Weights of a small segmentation model: widths [160, 240, 352].
Rows from block 3, named by matrix and row number. Rows with one number belong to one channel. Each number is 128 + 24 x the weight over its row's rms, rounded and kept within 0 to 255. All counts start at 0. Numbers have three digits each. After the name is the row's rms in percent of the matrix's.
# convs0: first 3x3 conv (model.blocks.3.convs.0.weight, 240x240x3x3), inputs 168-174, a 3x3 kernel for each
# convs1: second 3x3 conv (model.blocks.3.convs.1.weight, 240x240x3x3, transposed), outputs 168-174, a 3x3 kernel for each
convs0.122 100:118152129089131140089118132088118113128116132148107135113143098111117112157109198131161104107096104124137136140135156121130138103144111123090097131098140146113121144080094142141112121154150
convs1.122 092:110142148118127146117138152122083160144118158169088128134119106138115078143123133087117172133116154152093109069098179130076185159170128115134113116128153130149115115120156165130114141156134
convs0.123 103:158113127127116133109119133095117143152116107110157148110135143131129123134143119130123125105119146147174114138158121139122111096131158119100104104159130148132109137102099109139145138112168
convs1.123 102:132114141114135117138166135149116131183091131098114080105156134090108087141146135131102107131108121150095140072151140126111124097110145142110118108113097127147135105128137101124119142170127
convs0.124 100:115132125133148113133138152119174088147117125138164107112101096147150101122122126116139092117144098134130121123105077139092096135145152150099111109160133128113131128119167146140119111078108
convs1.124 102:100124132136120125152119132115123135157117105133121082135129099167092111113101190100116133115137102126164128161121127152096112130126147169143122156137129113103160158137099124119131162153092
convs0.125 102:074128111103111092100138108132137112156152103152169103104133129095114162116102122114141150135141130085104116105158131114142122120154150153138154131144173096103132101073079095138120094094127
convs1.125 101:160136146121146160145089103112137120133152133126154084108137144079148168140159143122150096112141180182139116082089117117149118155183130088125119107134134148122127125146135116135122135125120
convs0.126 099:115112147124121116102105113141112120142097137118140117162134157118154168139093119086122107102113128095099140110108116134064102074087088125123142161124134128134146099129132127093131133126149
convs1.126 094:203180096133160104115130106112101112156126084108119116149131189154129103133115153121146090129150085140141095157167174152129127143146175099105108103119146141178130135117076114123126103128139
convs0.127 100:087137122089135060127144059147135096151165104155136108091099149118061129150122170166140113110164102085175103107112103155115108176158109146142108124112141118163146136129154117125129160116177
convs1.127 104:150144130141157163146149141134106163133098177141117130144143128153139127143138105104137188098102168126144169136133117147109095111125124097136152104110129090111108123120150151112132122087159
convs0.128 101:100142094117115098117115115105111131109118122145096097128107127147107104143146168130152084104097132158114150137113146143107149137131158084141078082112138137152136139117139157157131114128144
convs1.128 093:171122145150150120152142162132113100142120110073082091139122149099168130125124116123113086145123145142115166124129067124119137146129111145138111149153152161137111113106139130096104129147106
convs0.129 100:143112136132139091113095136142118134103143148143134144149091172139124089128143117148157142135113115124066128123095128138092157121109149107142105101133092156121101109105102146092111127127147
convs1.129 107:115074128144092109116124114135114123138159135124081128132134093129095153111120118112115127139135129161137117099139163115104129157106118110101164140133150110107123091123134119099141122176128
convs0.130 101:134099113146114125125128092113126109141161084155114150126140140123110142133155153118108117132110156123149117108112154122095126156126137134157111095117132121171130109130098136143145145143112
convs1.130 101:137127100151120101157137163120098144113103140106114076146102110130123131145146149155148125130157159128150146141156120119127122147112128142143126120110105130116111103140146096139127141142113
convs0.131 098:137109134162109138129135142164143131133122134107174143121111073098120123088134108149136101158155174137079159100111080102131132119125130099128127155149141158149105162143144146137165121151105
convs1.131 102:144132111092077117116077126098128106102139094103115125130102155112119142151150121138127127117118176101141169147140131127151093078135121099142135126126142130142135121168176127133151127116163
convs0.132 101:129156128147115171149121128128151159126153095157089102125143136101126103097133060082164127128151135127107168139142116134116155151127135083147125093119105139088119104141132085145118137166126
convs1.132 104:123145142110114099151134106141133122155202103133121120159141101136113134154118163160102178138119120097138093129137157093133089122117139153151165137112131119142141135131098145146147162149107
convs0.133 100:119116107098123123118162140140150154148129096122126131163106149139110161135113108128144105139132154109109107127135136113142131101112124141158132141116146133136129161070125114123128149143138
convs1.133 109:094117110131138139117145160129105144134125129138124119102119125162109138107139111156171138115108177144171116116117154112112135116124113143151146161145106171089084149117142121127110121140080
convs0.134 097:143143115128130143128109125162169128089122133074166170109148118112092149110090162153159135118139147112100120121135140116120134098116120147167150150144157107101173099088100119126143143111106
convs1.134 092:129138125122136140119103119111151098107126114128118117158150188150128175143084149143127085122120127116115104150141152098138127116115115147105107158112139100106109121103134154139132089112113
convs0.135 102:132102151104131120103142139118104139141102149119117186105136134161114113099142105139148111098085101111147120142136147119106122144141091095115125155113100150108099097116113107127105216124155
convs1.135 106:123123129122146113155169167155124144109148145113136137117101119146148138162133120137159127125171127153093115111108126116109106134139127151160117106133107097161146116119164114109127059091121
convs0.136 098:110144109120111105167074111120144086106111116164099148135146162096132129103154093133137127116144121121130094091096117109116116159133139133132099137140087085077084132128143153103126129133087
convs1.136 106:131128124133112119107117118115131113086045184101054138145174141124101113127102154131161161091101137134138161147139118159114152127107142138154131130063130136102123202133089117146102098119157
convs0.137 101:091159143155135124114094124153100154150109154196140141090130102091117179136085112114183143137133063142126110141110111114104114107128101133150158108146103160158151121163155129134150089095110
convs1.137 096:128128097141146131123101117150127120157170124097156140087146115175133090080153099104125110148135126106138116170152148115122144135129112110139141099142093132105129115095100112143106148131126
convs0.138 101:171105123146113148125132098096103095144131115160120129149108095115167068132131080164115087133120149150134127142112148111112090129152147131128102135138149125110135095155089119149146156110144
convs1.138 102:143156156150167119118130110120095135143109078108162143169119156144128117117129156154151172130125195117195130173142142152107133144152109118120159104122079093146108162118125149090091130093133
convs0.139 100:076125110117156112130122130170149147135124143128165138151146100072123102145175101152152186109122201115126129082139134147128076082140144102120113187160121136151132140136109105105135123157111
convs1.139 099:142131120116117119118131108091186090055144145115132129148103146149131136158174112143120185092116092145118123140136133119111125122123156152116155158152147108164105098133149109155158123144159
convs0.140 101:062113123109137134126102126118154129142124127085118147117114145114123138136153159092101125116128113128147159132141109091118145078113143136096107122131110098140123084144137114150149171146106
convs1.140 092:156154119129139144120153213151093097143156148125102132095088134112074115126098164124116095111109091106087148097085131047084140099164181130137142151135145144124118156155161104143101154126160
convs0.141 103:103125117103091105138118124111157147170170177158131138131134146136104123138125106119131158127116091158107076083099107059138121124139107126110120104081080132151142158170178156132149159113120
convs1.141 101:143138158135152149153187159143124114126127123121169123117129121089130113131145134094102114127149135120133127154137112137103136087110136152160151185140140160143164129112127117127123121144152
convs0.142 100:125124120099121115121173131130165149092070145140096156129127083140143115153137149131112112078086122131118108096115079142104117101105140140146087098131106098130143140150130106141125185148177
convs1.142 105:092144160104127133117145159150135126109111154128162136168139080115100101102132137143089127097130112122153188138123131130099113140098146133139101122116118152152127127161118139110119147140160
convs0.143 102:134120033137147119133133120119132163139127127140149109143163094122132118132159147182118078118080076131099136092097132132121118090107090157067096144146134143161169132138129106140114152116104
convs1.143 100:139128143152125128160149144137089119120113102211163119125129151143114105133131131110135165153149152136125150162159142151134138169129085114125125137175151096098147110140112165148116181071162
convs0.144 099:151119114155129134118127134115124165126127103144110096119112138103120123142132104188110138100157144139129139120104086114106078116121096136131123114116159162126141126109097073090140121127143
convs1.144 103:119109145160140127153144112134092158168146157119112137136129115148117128119161144145105127142153134135100117130104152153127145127105095090135172128114145165106117123126129113095121172132117
convs0.145 099:118114144099126165159140136129117149109084183133131073105126131166134090122104056105103104098161187088101120124134111117140126137115146116124142119115144074106153135123090132115138161126138
convs1.145 101:134128169098146134117109113081126136170100102143159121131163119101152170101148086136166110145131123148128129129119142137145123106121127147153153107115115161135196128120155105121134113161147
convs0.146 099:073118126120121136127094083141105103170149120179142143155157140127127171118129109117100104126101118137165146146144142138107133130142123084091110129128067141120136117138138115126128158136131
convs1.146 089:136120103136147128146162142144130093161134139128133160088158150086092120135064054125122088124128143169062109152143146116110161128116130112111088105184146119101098121138108110109112136196118
convs0.147 100:121125122149116093134155132117119146154093166169138154131134123117146108152095090129138143039102090066091112139132082124114089142054082132136120127066069143129134135114144071124100112186136
convs1.147 094:111141123129129123121141121146142148065109167134096116090084111104115141149134167120124123114155109098139070109126159151104142160138124142129131137137147151150162086097107079111117113127137
convs0.148 101:108138095142144118125098105124089122156140139124082157143128175121092045147140097119110108130123138119104095092096091092107106059061119126124112125135123131091098096124104133151171124128100
convs1.148 101:179132096148145135125085117084119135121109117123115109115133156128121114155117122093111077171134172136135148148132145140114094160138169110130136127119061162157116122116099090116173135093094
convs0.149 098:122114110104111164093125147123057141111109127118132145085130107096132136106118161157160113083152149118125130143129115101145134111137110129106097133133134155148142149135110076116142125122130
convs1.149 092:142153158127119126087108100144149140115167166158167129155143141108100120125116085168177126119156153141171188135125147167122137145119098142113106164146105101145140116173153118183154149179189
convs0.150 099:145115141146140142134137134116152111139103138133081165160142090125113150119180131134138151117146155179114113128117133130132121135150160159131139119139143143163139091101147163115170118114163
convs1.150 101:111130149097120108131167119107163095071190137102143124126131127160121111120138151108128139119121126160130101141115078134126134156134117098108109156126089150105141114142146109123114139109062
convs0.151 100:139134157134089178165095167138125162124156141120132084158124101132122123169126093144121112115123133113116140144120147108130089122133087133156136127088102153115114121136120096161125103089094
convs1.151 104:140104102109100128127143127140117098175153135168147130111125113130141139078142096127113147154109131133146175119152168121109093140124129129113153159144125159139137146158162154145165159132113
convs0.152 097:148119117123146117110150112144117106144105060134114159107104113090077111139110132132091119122100084137108128115148115147128109159105096140107091119127119135116121146138114154153117117103099
convs1.152 094:136105112152097119188141105150127129145136145106151155141121127148141140133186160103146143149148135160134149119103210109159147103148064136125168183111113165195135118108129085119133094125107
convs0.153 100:129101152119110155088120164178161147115128146145094116131157140097121128097109115096139169129163113107155162096093139107098118096121099124135140130108134097109150107131115134085084134073140
convs1.153 103:128129130112127124138120153181145125122131150106121116114065146138119085104168167127119162174128106129137097135114148126144140132176171110083123110102134141164192132139139141148141105137155
convs0.154 102:087130173109124163175093122155150130150112149104114128131126148118155117056138149132132128147150089155138104093102119088104110160157122125112152141098103104132129096135173131091141178132087
convs1.154 103:124122133121113150164129173103115100107094132109139123106121127093129156082098170111158137157101095138128130160146132109134155096159151113097091150125109098120089133100127112129118109121097
convs0.155 100:142136126150125129125117100110095125128116161104119149144120131152120093143107105125134149115140125098114116147105121167125143178120092147113139102133122105167164113105127112147119142134123
convs1.155 098:125137117143127119107096150121149140109120084119133107121116169114098124128112109187177117142161158151154181150120117136133144144094110152120116188132132148098108177138162151145131144126120
convs0.156 099:106130123111180137097141122134181166133152149151155120117140116059106173125094140139120122128151105112142164108103110140092140127096122155117134169121088147143112129131151130149105088134128
convs1.156 099:130122182103132144125148168123159117116077139152087061111125093104119174128160162131107122125113095160129127145121141092110151113156171151092104146096115139143111101148115117149130028105118
convs0.157 100:116134182129114144143138138118145150095122160144140154071099100102095115102118059123127161102138137125137153148161140155130129169134086117114148088113065098119073125123126105134127154127144
convs1.157 096:119142144111110135128127137088147120141142109106122098090127122127179124149125123130096076157120138133130105130099089137141137136134141153120160166178188155111111111101081130159139135152117
convs0.158 099:104097094160141125153147139134156139186085131148163158150103122119116115127122114117113121125115130113175147119120082109117106121130119139115103139160165148156123110056108143129125118125143
convs1.158 102:094123126133127134160178130169109101125132090154116126101113101138125161148177204113125136126121140169173143111096144104104140157150173113126113163151166134134149133146124129075125150099120
convs0.159 102:152135128112079137144091145131145123100097150157156114136130143162149141154154150112081107123130099083129094092153134116104132112107134123134118142152121150154135137127154137116128096137079
convs1.159 107:099124136166120117121153097114159149127103136090150123085062065120095111184149133143142171123131119123121131085089141143151123119141101100140099122130139113160163140140075123137136167126166
convs0.160 099:112111138110113140107159169168122138179151156167129168125155124130170132133124086099126132084159127123158124142079084114106126121117091134184134137125162136117124132142163150105136158121126
convs1.160 099:100126140149125143165173168148162112098133121132113125130118132090095135092143177132135070144143110113152140094134139099164166108137207113135124158155097134123082119121129117103106126156136
convs0.161 099:096106111095093151084150135146132082112139111130122163075132154114159101180108084095138134106157131126118157098117139127103146122136104127140161125123161143117135154149115122152144150129120
convs1.161 104:141129124111106115124142103149083070120074108154087182127134089115151098131117123134109124094166113115153134122106172139141143127153157123124103090165114090143113117127149107108126112088109
convs0.162 099:129141142099147109117123089120170137109156144105131152143136133115138138103169096125146112101125093110121120080121153116134138104100138141140169122118166152154146123118116122093126121110093
convs1.162 097:149151163122148140112150151106154122100133164160135189136122103156104172143106187150122106118140137133122102142075150134108113116105130141135148150131171181127149123113112125098125102113136
convs0.163 102:119155104139107090155132123109124158130143107120163101103111139112160109171134136050132168168133125129092140116133130137147108109120150124088147136135121143165128164123086124086101115167170
convs1.163 100:157159140154124131140148142134112118147139128140136144105136128096135104135173116108111136133109125121166148129135141111151135121114133125109145159093127132120111162108136136129112128119098
convs0.164 101:088100167119147149145105165152106138155147111138130137095150115097155135072136183135135129121104150096126160165141128159097126099126145143140119121139150136166142122149107117129128128122127
convs1.164 107:131153130098127096090129119133160124112143130175127129141109162171118138077128117129139123133061121138126116158128187119123157122110165139137146110150181105122136126134151133140164104160152
convs0.165 098:133132132109146125078110099145145145143119152132129143108133120118153142120168141124154109155119091138145112133143160083112095092087084132119119149149053137138126136147122154123123181144082
convs1.165 090:110132128109142154131149161099063203102059151101102139115085081149120107162101129113096103103105112148107076119128153131097144108156177123110124124128091165164144073097108107101124096160186
convs0.166 101:120128127103122127124094132124133128136154149126137118150108116103097115116111163142079104102114048097138145151113169161125151165127062169137114122051120122174155104114151168121115151127191
convs1.166 102:177102144119130137135138158108159114140131156119068120113085141143143106087174147093115090097150085103138117129099105087114114114139141102131136159138148098127124104107122110135116092119118
convs0.167 102:114095161104138117115133095173158100138129128148132138132122139141113124193132135110107138151150129173112083106102090138120129132101082120142166124127145171125105142132136129148149106149132
convs1.167 099:170128162121110154134118116107104187107114122184134158103101109154103126171163096176144109118136118127089161139123131150124137138113133124106114135124082146154111114088133096118110115101109
convs0.168 103:139146145128125145142140121151138098183156142129127128112117129117119131093110142162158129102158156132144144125086162137158150166142131158153138124141143166176191150159135121142099132144142
convs1.168 094:159117141111130129113102111162108105091138111152114130147135141137122156115122111080106146116135118110119122116114092104123125126135111113124120174147129158109090128121088123132108111111120